From a checkpoint of a small self-supervised image encoder.
Model: 9.97M parameters, 32-pixel images, arch wide_resnet, norm groupnorm, depths [1, 2, 3, 1], widths [96, 160, 288, 512].
Rows from block 4 of a small self-supervised image encoder, named by matrix and row number. Rows with one number belong to one channel. Each number is 200 + 40 x the weight over its row's rms, rounded and kept within 0 to 999. All counts start at 0. After the name is the row's rms in percent of the matrix's.
After each channel's rows are labels from the 100 images, of 14976, where the channel reaches its highest value: "lies over" is the class under the peak. Only what is clearly more common there than usual is listed. The data: made-up road signs on poles. In brackets: how many of the 100, against the usual share in percent.
# convs0: first 3x3 conv (model.blocks.4.convs.0.weight, 288x288x3x3, each kernel summed), inputs 192-239
# convs1: second 3x3 conv (model.blocks.4.convs.1.weight, 288x288x3x3, transposed, each kernel summed), outputs 192-239

convs0.243,106,255,224,184,203,241,224,178,247,163,214,276,206,188,125,144,173,274,178,235,270,214,272,182,226,181,207,155,227,147,212,192,153,166,233,203,215,230,159,182,225,163,214,210,194,138,208,170,207
convs1.243,099,158,198,313,233,186,165,178,138,66,188,199,226,193,225,277,160,145,167,202,138,232,192,163,228,231,182,186,123,261,209,202,222,172,180,214,135,132,193,248,207,214,197,267,198,256,222,276,142
lies over: rim (40 vs 8.1)

convs0.80,097,204,168,209,223,131,107,169,202,150,194,190,169,159,197,172,194,214,218,217,213,166,203,186,145,188,179,256,230,224,185,204,226,240,203,250,204,222,213,194,184,155,177,187,248,216,258,188,254
convs1.80,084,202,214,211,163,276,202,181,175,244,256,250,230,264,196,234,252,159,217,194,180,213,221,226,230,172,254,172,200,223,161,217,221,258,217,222,229,156,216,223,248,109,193,243,256,300,154,188,204
lies over: rim (40 vs 8.1)

convs0.134,087,151,182,208,196,200,191,164,261,121,168,162,250,160,161,190,207,261,154,134,186,225,175,195,219,166,77,175,149,198,193,209,205,177,198,237,158,188,194,196,194,210,206,225,183,184,226,171,223
convs1.134,115,173,214,237,179,236,146,186,193,242,211,182,137,214,169,214,199,255,247,214,118,154,204,225,228,195,181,226,234,147,111,281,186,226,242,287,163,214,241,243,175,170,220,237,255,219,142,137,221
lies over: rim (49 vs 8.1)

convs0.3,100,215,160,168,151,205,221,174,207,188,214,221,184,190,210,194,153,315,227,214,133,193,141,154,218,95,192,190,224,239,171,180,172,172,226,163,181,274,183,221,208,201,169,154,213,273,247,292,192
convs1.3,073,210,190,190,205,195,198,269,204,149,257,218,232,154,229,226,200,85,75,263,221,193,223,260,213,190,244,185,238,221,174,191,226,177,139,203,187,180,130,245,193,184,142,238,178,152,191,191,182
lies over: symbol (67 vs 2.2)

convs0.176,100,248,286,207,158,208,113,209,219,313,184,204,148,200,190,217,199,201,221,208,201,179,181,186,194,197,226,190,252,147,203,179,186,212,216,200,219,134,248,158,242,203,157,180,269,221,201,184,181
convs1.176,115,173,191,233,179,192,184,233,275,223,204,210,224,212,211,234,247,262,241,241,122,135,212,123,192,219,177,233,236,235,196,196,124,207,213,242,135,186,203,178,223,181,165,163,177,181,165,207,231
lies over: symbol (79 vs 2.2)

convs0.13,096,212,208,188,201,256,145,142,93,193,183,187,191,180,204,85,191,222,240,166,235,193,245,157,211,219,267,186,211,179,138,234,223,165,167,189,188,170,171,197,162,211,161,179,153,175,194,183,234
convs1.13,124,170,259,211,200,221,288,198,254,199,195,224,184,156,203,174,166,202,108,210,143,201,168,146,218,211,141,127,245,219,254,199,160,169,226,184,187,237,182,211,167,195,168,231,231,245,206,163,242
lies over: symbol (62 vs 2.2)

convs0.213,088,269,194,180,226,209,173,195,196,182,184,218,198,174,254,116,155,229,216,160,176,152,202,179,218,249,124,144,179,138,183,272,203,208,114,239,193,157,217,204,154,202,212,233,121,82,205,147,196
convs1.213,123,204,181,138,231,209,156,209,148,160,238,195,157,188,230,234,189,155,147,147,206,190,206,189,204,317,285,173,177,237,277,117,223,168,233,222,175,216,187,214,217,85,181,190,251,372,221,236,216
lies over: rim (26 vs 8.1)

convs0.82,113,205,184,198,167,240,208,280,163,160,163,181,205,194,194,226,192,203,200,215,171,181,160,224,200,154,156,221,149,211,187,206,204,160,249,180,205,174,210,236,177,202,379,189,207,115,362,207,202
convs1.82,103,174,143,218,172,133,180,180,236,223,227,206,146,191,126,167,194,173,186,239,287,167,229,202,203,264,109,219,159,237,186,172,211,236,194,176,175,212,151,168,174,214,48,139,159,234,77,243,176
lies over: symbol (39 vs 2.2); rim (29 vs 8.1)

convs0.31,088,215,169,195,162,180,131,232,147,190,205,160,136,187,210,217,117,198,161,191,212,174,123,160,142,145,244,196,238,136,117,168,221,214,108,145,215,244,211,207,192,102,188,154,211,205,172,152,199
convs1.31,144,253,172,221,229,217,230,231,178,234,244,233,197,238,219,179,128,208,209,212,169,120,155,255,222,208,119,174,157,199,158,275,148,238,193,234,191,186,208,202,139,158,163,272,180,126,175,222,223
lies over: symbol (89 vs 2.2)

convs0.231,092,223,79,177,183,233,193,166,133,153,200,172,156,206,190,159,145,176,178,152,161,201,149,155,210,208,201,117,163,141,191,190,197,199,207,216,219,165,175,149,176,166,180,167,144,192,170,207,183
convs1.231,126,196,106,164,254,295,245,214,152,174,226,245,202,129,152,197,171,167,188,144,198,138,180,205,242,201,180,162,146,177,215,214,182,205,189,153,131,257,163,179,211,204,202,174,140,183,203,263,203
lies over: face (72 vs 23.9)

convs0.247,090,196,207,170,191,165,185,169,226,174,217,187,149,190,194,219,257,164,221,160,264,175,182,158,204,170,126,167,125,169,168,257,121,205,88,240,203,131,230,255,209,227,210,200,256,225,147,78,206
convs1.247,118,144,194,177,219,224,221,173,172,204,170,241,176,199,175,128,182,212,144,258,187,193,162,179,213,202,170,271,175,228,136,195,232,224,100,174,173,169,146,173,189,176,219,246,94,233,184,199,199
lies over: backdrop (100 vs 65.8)

convs0.254,094,173,240,219,154,253,282,183,222,127,170,152,177,194,164,258,232,193,234,191,227,205,285,182,152,211,236,187,119,257,189,299,256,214,174,209,209,211,237,242,197,213,195,222,137,163,177,222,203
convs1.254,086,197,200,138,217,153,82,141,215,187,220,244,204,236,178,150,214,199,181,235,194,241,126,253,181,259,148,190,267,154,234,162,251,232,170,141,224,193,197,224,268,192,242,174,267,275,243,156,245
lies over: symbol (57 vs 2.2)

convs0.253,095,219,181,229,190,177,175,239,166,195,148,190,217,222,227,238,237,126,193,187,231,217,236,239,245,269,139,185,147,260,209,186,234,216,253,265,181,173,255,181,189,362,155,188,240,206,239,140,240
convs1.253,088,206,177,104,224,213,181,222,217,183,173,205,218,251,184,178,191,237,142,265,211,173,206,209,141,116,201,181,231,141,206,194,134,249,174,158,248,217,216,209,180,144,236,213,228,154,190,167,168
lies over: rim (41 vs 8.1)

convs0.182,083,226,209,220,83,193,256,132,156,148,211,179,161,219,206,138,168,191,208,160,193,144,173,170,181,200,337,204,174,207,192,216,189,212,155,232,180,150,265,220,239,189,89,250,142,222,223,153,104
convs1.182,141,205,230,207,221,217,161,192,244,185,266,192,174,189,196,204,246,230,223,208,183,115,135,211,225,217,81,199,238,209,188,136,191,216,111,217,217,210,176,222,184,205,221,199,209,107,163,234,160
lies over: rim (33 vs 8.1)

convs0.287,115,138,223,226,197,234,181,87,176,205,200,199,237,213,154,203,261,201,199,267,140,245,185,216,155,159,181,231,147,198,133,185,167,256,153,247,216,248,247,197,242,205,189,258,260,205,204,170,215
convs1.287,099,114,202,221,146,165,164,176,230,192,246,127,200,155,205,147,246,238,196,194,150,220,181,257,251,157,181,303,215,168,207,152,240,217,181,179,195,243,187,241,208,188,190,180,278,287,225,208,218
lies over: backdrop (100 vs 65.8)

convs0.259,112,232,216,218,222,238,128,165,210,180,225,204,235,220,212,140,216,215,193,172,160,237,182,180,183,233,200,225,186,178,183,174,158,209,134,152,209,140,170,190,215,200,92,183,189,249,205,169,178
convs1.259,156,168,216,229,195,188,153,187,193,139,196,209,208,175,193,181,142,189,208,165,167,167,202,157,171,173,197,170,208,230,247,164,146,179,190,209,206,257,222,252,263,257,155,190,214,195,222,225,189
lies over: symbol (85 vs 2.2)

convs0.277,090,248,195,189,207,289,182,201,252,184,215,247,230,183,220,132,204,208,224,191,190,188,329,126,203,156,211,151,128,155,195,204,149,223,132,238,181,161,95,196,233,183,169,201,217,208,185,207,195
convs1.277,083,181,195,219,187,112,175,222,90,160,102,209,160,149,198,177,250,204,161,122,209,220,133,243,174,226,218,279,215,251,192,137,210,166,197,167,237,172,229,221,149,209,191,232,225,186,239,209,224
lies over: face (97 vs 23.9)

convs0.215,103,271,187,208,241,202,184,198,261,137,205,142,214,198,202,188,127,209,179,146,200,203,160,148,194,197,151,246,210,151,243,267,112,215,154,217,187,146,217,188,179,108,143,200,150,99,211,261,222
convs1.215,100,203,229,198,189,254,205,194,102,216,244,271,183,268,210,238,249,157,191,163,214,248,210,195,204,205,272,172,212,216,200,144,192,196,253,181,165,219,227,181,242,174,214,214,211,272,232,252,175
lies over: rim (39 vs 8.1)

convs0.278,092,193,161,205,133,209,194,235,240,231,183,135,186,217,229,140,167,174,252,207,292,159,192,111,195,187,178,224,171,107,231,236,197,187,218,293,228,205,233,215,229,152,165,206,132,244,229,259,220
convs1.278,083,221,211,158,165,161,250,187,203,216,153,227,232,198,193,168,146,215,269,193,163,158,163,208,178,136,196,155,204,184,154,169,92,144,212,190,266,190,216,137,134,214,260,143,325,156,217,216,200
lies over: rim (48 vs 8.1); face (48 vs 23.9)

convs0.195,101,258,227,215,182,255,266,215,245,193,177,214,273,210,166,255,231,198,194,196,183,208,196,194,275,236,210,217,192,173,196,148,267,210,229,179,217,269,216,227,190,223,235,197,258,173,244,138,224
convs1.195,087,191,158,259,196,125,143,188,212,185,202,178,166,155,188,145,162,182,133,203,277,208,160,166,205,218,179,198,158,194,178,160,178,167,197,172,157,187,193,138,217,213,165,193,161,160,144,218,143
lies over: face (60 vs 23.9); rim (33 vs 8.1)

convs0.112,094,136,164,211,222,235,183,113,151,230,163,247,209,167,202,203,179,160,190,186,228,183,228,121,210,235,240,160,186,278,199,174,248,177,219,165,195,253,207,200,208,208,146,193,227,218,235,217,243
convs1.112,091,213,210,194,169,197,235,237,255,220,241,183,184,103,237,169,188,211,218,201,157,189,167,224,227,242,230,271,184,120,181,244,181,260,185,278,163,187,205,224,211,168,222,231,225,187,172,154,199
lies over: face (100 vs 23.9)

convs0.0,103,209,159,212,141,194,191,228,198,266,208,206,191,204,135,171,201,237,218,181,287,167,187,137,252,242,274,183,274,169,240,198,291,193,216,205,219,148,190,204,169,210,199,255,284,261,241,159,180
convs1.0,083,212,294,181,209,183,231,273,211,168,286,224,158,231,256,200,216,197,267,215,160,233,218,251,203,168,168,222,200,211,131,230,196,203,147,184,179,193,239,169,190,145,198,116,145,201,172,186,197
lies over: face (93 vs 23.9)

convs0.99,105,248,205,238,150,183,90,190,243,220,236,245,193,210,256,141,102,102,155,201,204,216,151,218,199,211,188,168,183,172,163,208,192,231,213,198,200,218,200,129,214,209,213,216,142,213,254,158,139
convs1.99,152,202,216,202,216,244,134,245,158,179,148,195,188,218,258,268,216,180,240,165,149,211,239,221,217,175,175,198,194,194,261,215,231,229,206,270,196,204,183,112,265,191,232,219,228,185,188,144,225
lies over: symbol (74 vs 2.2)

convs0.223,086,258,206,186,192,209,206,213,240,202,213,201,226,232,198,189,184,241,227,211,204,175,162,251,195,225,164,247,208,120,92,137,214,198,199,204,237,202,160,236,214,252,225,183,184,139,101,164,118
convs1.223,104,166,183,148,168,189,186,209,211,224,206,241,167,148,159,170,274,142,215,227,188,172,176,210,169,255,250,257,218,233,312,234,202,233,161,219,240,204,220,228,266,273,271,234,201,307,205,163,238
lies over: rim (34 vs 8.1)

convs0.173,087,198,205,169,240,246,179,172,169,198,200,171,179,173,170,228,181,129,178,143,205,178,190,168,218,182,282,142,190,140,159,266,84,213,195,212,179,161,158,168,179,94,181,231,235,302,243,133,176
convs1.173,104,261,161,218,238,121,208,168,181,242,191,177,250,186,219,207,193,230,150,168,179,219,179,231,187,178,176,245,195,307,198,126,193,97,143,205,238,155,214,166,177,312,221,164,216,44,178,227,213
lies over: rim (47 vs 8.1)

convs0.24,097,195,149,180,129,199,287,185,185,199,207,153,214,198,147,212,213,244,209,150,289,170,233,232,134,182,181,246,196,184,179,245,186,157,130,185,200,218,217,180,146,226,239,217,185,235,235,261,170
convs1.24,086,184,304,234,169,194,178,181,193,164,259,226,150,282,207,166,211,197,190,190,138,198,214,224,259,254,199,129,184,201,180,105,212,300,219,252,207,201,196,223,182,194,255,229,198,241,151,184,213
lies over: symbol (62 vs 2.2)

convs0.152,103,146,212,217,219,215,184,153,233,152,254,210,190,201,219,159,174,188,188,147,242,246,267,172,152,162,209,188,239,202,201,197,125,184,204,258,206,224,191,141,205,135,224,214,66,241,230,172,239
convs1.152,114,172,193,240,214,181,211,185,183,184,163,136,185,118,203,276,215,213,145,182,184,168,129,169,251,234,165,203,138,187,227,213,304,169,178,182,205,166,152,189,297,287,224,213,136,223,188,200,240
lies over: rim (37 vs 8.1)

convs0.201,100,229,205,213,317,187,150,145,242,237,250,216,213,214,252,48,125,170,215,175,140,239,193,158,199,178,131,166,220,190,211,205,183,173,247,266,216,193,214,235,219,261,178,241,144,171,224,195,206
convs1.201,113,147,138,199,115,234,307,201,132,184,212,197,183,201,193,183,184,190,255,134,192,280,277,189,233,207,176,203,134,245,197,200,199,190,206,186,145,178,182,185,246,255,268,229,228,172,194,221,173
lies over: rim (35 vs 8.1)

convs0.257,102,187,186,185,194,217,220,199,204,204,241,198,211,168,239,126,152,198,276,142,194,159,186,172,166,166,224,194,198,200,161,163,141,176,112,162,170,167,265,218,170,125,166,129,190,132,312,156,189
convs1.257,109,213,181,233,226,214,170,224,144,196,202,203,186,195,165,214,203,173,184,245,175,222,200,173,243,192,216,125,191,216,220,200,259,165,215,200,217,168,136,230,213,185,204,223,177,308,93,216,209
lies over: rim (39 vs 8.1)

convs0.83,086,199,201,191,164,116,264,172,172,225,165,221,117,168,234,148,199,93,140,136,200,186,118,159,148,194,171,177,218,193,119,154,199,202,183,187,191,245,162,191,204,245,275,178,227,190,272,183,179
convs1.83,096,188,161,203,218,278,137,206,219,188,236,204,227,214,166,210,199,126,205,221,149,117,160,207,198,180,194,226,161,240,203,190,216,176,190,197,249,251,232,213,279,164,150,175,157,299,114,204,192
lies over: face (78 vs 23.9)

convs0.35,090,238,134,192,136,211,204,141,106,138,205,169,205,173,222,185,221,210,168,167,204,188,175,174,179,190,10,203,249,259,174,231,166,237,189,185,204,206,275,173,195,153,160,199,246,207,165,254,204
convs1.35,112,197,139,283,187,178,155,195,196,235,256,270,165,202,150,192,291,163,188,187,178,260,226,164,235,197,186,176,190,204,243,128,200,139,221,194,141,164,148,198,225,124,219,219,225,234,181,167,240
lies over: rim (30 vs 8.1)

convs0.207,089,201,227,214,198,190,218,180,192,108,195,179,159,203,200,238,149,150,217,130,207,116,242,151,139,183,151,227,183,247,266,200,129,177,158,219,202,174,203,200,178,139,242,152,144,158,201,214,237
convs1.207,114,171,207,244,223,203,203,187,191,195,309,188,249,174,150,165,272,145,158,215,185,261,160,164,253,225,263,175,125,150,154,208,103,284,266,217,227,185,178,182,259,235,184,243,281,328,170,240,201
lies over: rim (46 vs 8.1)

convs0.39,092,130,231,205,163,180,193,205,203,226,167,186,200,207,209,200,155,225,232,182,214,182,216,220,121,184,252,252,169,169,143,146,208,250,216,266,198,187,172,226,158,184,185,249,221,181,218,194,177
convs1.39,076,221,163,230,212,206,137,207,231,207,257,225,159,239,259,202,225,116,197,223,131,214,174,217,321,170,142,146,262,253,212,260,165,171,146,137,174,198,181,157,214,152,122,179,222,225,185,199,186
lies over: symbol (40 vs 2.2)

convs0.48,086,164,139,183,124,228,176,185,211,121,221,198,232,198,151,167,188,141,190,103,270,160,205,162,193,210,235,184,133,160,177,203,185,195,131,182,169,178,207,157,238,268,197,223,225,203,194,221,194
convs1.48,075,124,232,232,234,254,151,200,179,213,170,144,131,183,190,182,124,157,179,234,152,251,202,254,193,152,160,199,223,198,129,168,159,235,221,207,220,212,153,299,166,158,191,205,201,251,181,270,204
lies over: symbol (25 vs 2.2)

convs0.16,103,145,179,189,266,185,177,171,214,210,233,196,219,198,229,187,195,192,202,196,206,231,172,218,195,208,181,140,163,142,167,157,137,223,235,200,188,171,209,183,139,160,180,230,230,242,224,160,193
convs1.16,069,276,198,149,164,216,229,254,209,187,236,247,223,220,141,186,212,233,215,258,199,170,244,234,291,110,187,161,261,261,201,296,155,181,181,187,209,191,170,271,211,276,186,287,195,109,245,274,143
lies over: rim (34 vs 8.1)

convs0.89,085,191,184,199,125,173,222,161,221,157,257,196,178,241,291,84,160,153,110,163,164,178,182,250,185,250,205,154,231,219,190,243,226,178,186,223,162,187,192,173,209,225,187,242,176,166,130,107,226
convs1.89,112,174,215,199,175,270,165,248,210,264,231,111,207,165,216,254,195,261,182,203,199,194,183,197,256,207,248,204,224,192,229,208,212,240,219,193,128,153,171,187,260,128,167,241,232,251,242,220,206
lies over: face (68 vs 23.9); symbol (31 vs 2.2)

convs0.211,097,152,152,207,141,220,202,147,269,222,185,192,157,199,154,166,162,189,210,122,175,166,221,76,171,199,185,203,211,188,181,224,150,193,154,207,194,161,216,247,182,228,183,246,166,142,213,128,198
convs1.211,118,199,272,225,181,136,187,209,207,162,239,227,145,194,182,232,209,173,126,192,208,237,185,107,247,196,188,95,208,197,163,182,256,204,204,236,250,185,230,183,212,233,249,206,150,219,170,164,204
lies over: symbol (59 vs 2.2)

convs0.104,103,185,248,211,162,192,209,167,303,185,204,223,213,215,170,161,257,218,262,206,192,230,271,201,187,203,208,210,247,200,155,245,142,194,126,217,175,169,214,259,236,139,237,291,174,223,118,285,168
convs1.104,108,313,190,148,214,151,127,218,174,175,159,175,176,141,250,234,170,154,217,190,268,142,214,220,150,271,142,246,213,222,233,186,209,251,138,197,232,240,138,233,248,163,235,167,207,197,109,229,185
lies over: symbol (50 vs 2.2); face (50 vs 23.9)

convs0.169,134,98,242,198,136,247,242,237,213,122,183,211,246,231,136,238,190,207,192,151,156,158,161,221,216,206,295,195,198,254,250,184,262,209,137,146,192,228,220,209,217,356,131,241,243,254,192,179,249
convs1.169,074,245,211,187,173,176,166,166,181,225,170,146,219,235,182,159,237,199,95,220,260,202,193,199,158,183,123,195,245,118,160,166,203,198,248,174,123,216,247,178,211,168,280,217,168,70,241,206,163
lies over: face (83 vs 23.9)

convs0.272,077,176,203,212,161,181,208,241,80,125,206,136,223,182,167,206,244,181,214,117,193,255,150,138,203,163,317,143,196,229,172,233,230,212,197,240,174,130,234,218,220,284,229,231,257,198,171,166,186
convs1.272,073,184,230,185,173,201,148,81,186,203,224,218,156,205,141,202,202,156,250,191,176,141,160,218,178,167,128,208,225,202,202,184,169,119,82,169,225,207,196,190,259,152,184,177,139,185,202,244,235
lies over: rim (52 vs 8.1)

convs0.255,083,165,213,183,194,223,138,223,210,104,208,257,173,195,200,145,184,157,176,151,168,167,154,200,196,228,199,241,167,198,180,161,237,156,172,276,207,216,251,206,205,152,214,194,166,186,242,146,240
convs1.255,101,236,288,114,153,204,125,246,240,268,219,134,171,184,205,224,247,191,227,126,186,180,222,194,194,215,205,142,230,167,196,200,195,263,183,167,218,174,166,134,208,236,151,216,217,247,197,118,131
lies over: symbol (58 vs 2.2)

convs0.121,101,188,156,181,250,214,254,218,164,222,237,181,200,165,137,144,244,158,163,142,176,190,248,100,216,187,90,158,159,251,222,208,176,190,196,225,152,124,158,233,191,257,147,193,134,196,182,150,203
convs1.121,103,172,175,208,193,122,212,181,233,239,191,251,112,193,225,222,208,241,193,222,163,223,214,214,166,210,179,264,248,177,165,212,215,194,181,170,180,214,211,169,176,184,156,192,149,214,157,191,179
lies over: rim (42 vs 8.1)

convs0.203,114,212,149,180,156,191,73,166,187,179,192,154,193,215,182,133,189,308,175,214,179,204,134,204,192,186,228,214,253,192,215,223,153,183,208,153,197,189,167,242,196,138,237,160,182,117,223,245,178
convs1.203,152,222,148,225,218,186,80,264,236,162,277,142,243,158,155,223,224,185,259,201,179,199,222,215,212,202,198,191,178,187,218,175,210,139,188,212,234,163,198,140,214,220,203,168,219,181,266,204,212
lies over: symbol (64 vs 2.2)

convs0.227,133,221,187,203,241,224,199,150,213,171,190,198,181,255,204,157,223,129,143,189,200,217,223,178,127,167,183,236,169,222,205,215,115,223,200,275,217,280,216,208,205,266,256,193,0,188,226,219,213
convs1.227,129,165,223,190,175,231,174,192,189,178,149,196,183,160,158,210,219,230,118,214,219,199,224,207,110,186,119,205,152,168,183,239,123,215,152,139,229,166,215,175,172,184,204,165,140,178,155,185,197
lies over: face (81 vs 23.9)

convs0.208,071,135,137,189,208,185,165,159,157,94,193,138,209,175,186,181,246,202,224,178,216,196,178,174,176,151,217,235,149,253,243,177,126,191,148,228,167,180,211,223,146,68,201,189,163,186,189,157,246
convs1.208,089,249,254,156,190,286,226,202,205,272,194,199,236,262,185,293,151,188,171,274,203,137,203,204,173,217,205,237,207,191,162,225,185,221,205,208,188,166,212,119,241,268,194,183,242,108,219,216,183
lies over: rim (34 vs 8.1)

convs0.51,101,252,174,175,249,232,150,209,115,188,194,172,246,213,194,169,178,149,181,195,165,170,234,222,192,152,168,180,183,226,228,116,178,211,151,237,199,219,142,199,177,192,232,237,275,259,284,114,215
convs1.51,082,180,204,229,144,191,151,184,293,219,233,226,158,194,173,185,197,214,175,210,236,195,199,238,220,246,183,217,158,186,176,247,262,99,304,175,190,222,211,192,194,207,163,168,181,205,166,243,205
lies over: face (51 vs 23.9); symbol (42 vs 2.2)

convs0.156,138,215,160,179,237,221,186,159,190,149,171,130,221,228,221,194,252,179,143,184,191,170,167,205,179,140,212,221,216,191,238,148,237,217,121,174,240,224,188,199,211,204,209,217,215,225,276,215,154
convs1.156,089,183,219,125,178,203,199,213,204,242,247,222,191,211,129,187,238,232,195,215,219,209,192,168,158,169,185,191,197,191,129,212,209,183,261,252,191,211,216,196,236,278,177,224,147,62,115,222,239
lies over: rim (32 vs 8.1)

convs0.233,100,152,199,180,222,221,234,157,183,198,160,153,187,222,235,225,225,189,168,187,224,190,202,178,131,211,114,167,194,104,249,246,312,211,156,234,202,199,167,170,203,96,229,221,193,135,156,188,177
convs1.233,107,196,231,225,151,208,195,244,177,166,184,251,184,186,218,200,196,242,232,224,198,171,205,167,188,206,156,199,226,205,167,193,205,149,202,179,131,274,251,230,73,166,172,165,174,168,180,163,194
lies over: face (66 vs 23.9); rim (26 vs 8.1)

convs0.55,089,110,201,219,211,214,173,126,201,223,124,228,252,199,150,172,161,117,203,181,169,148,264,211,205,168,50,253,184,171,204,195,175,212,174,273,184,210,250,171,169,184,222,120,217,182,137,174,176
convs1.55,107,260,170,246,225,279,204,274,204,196,301,199,150,236,234,132,167,217,157,199,162,230,191,179,192,184,284,185,267,265,169,194,172,175,184,153,173,217,180,189,171,153,160,249,262,266,262,174,180
lies over: rim (53 vs 8.1)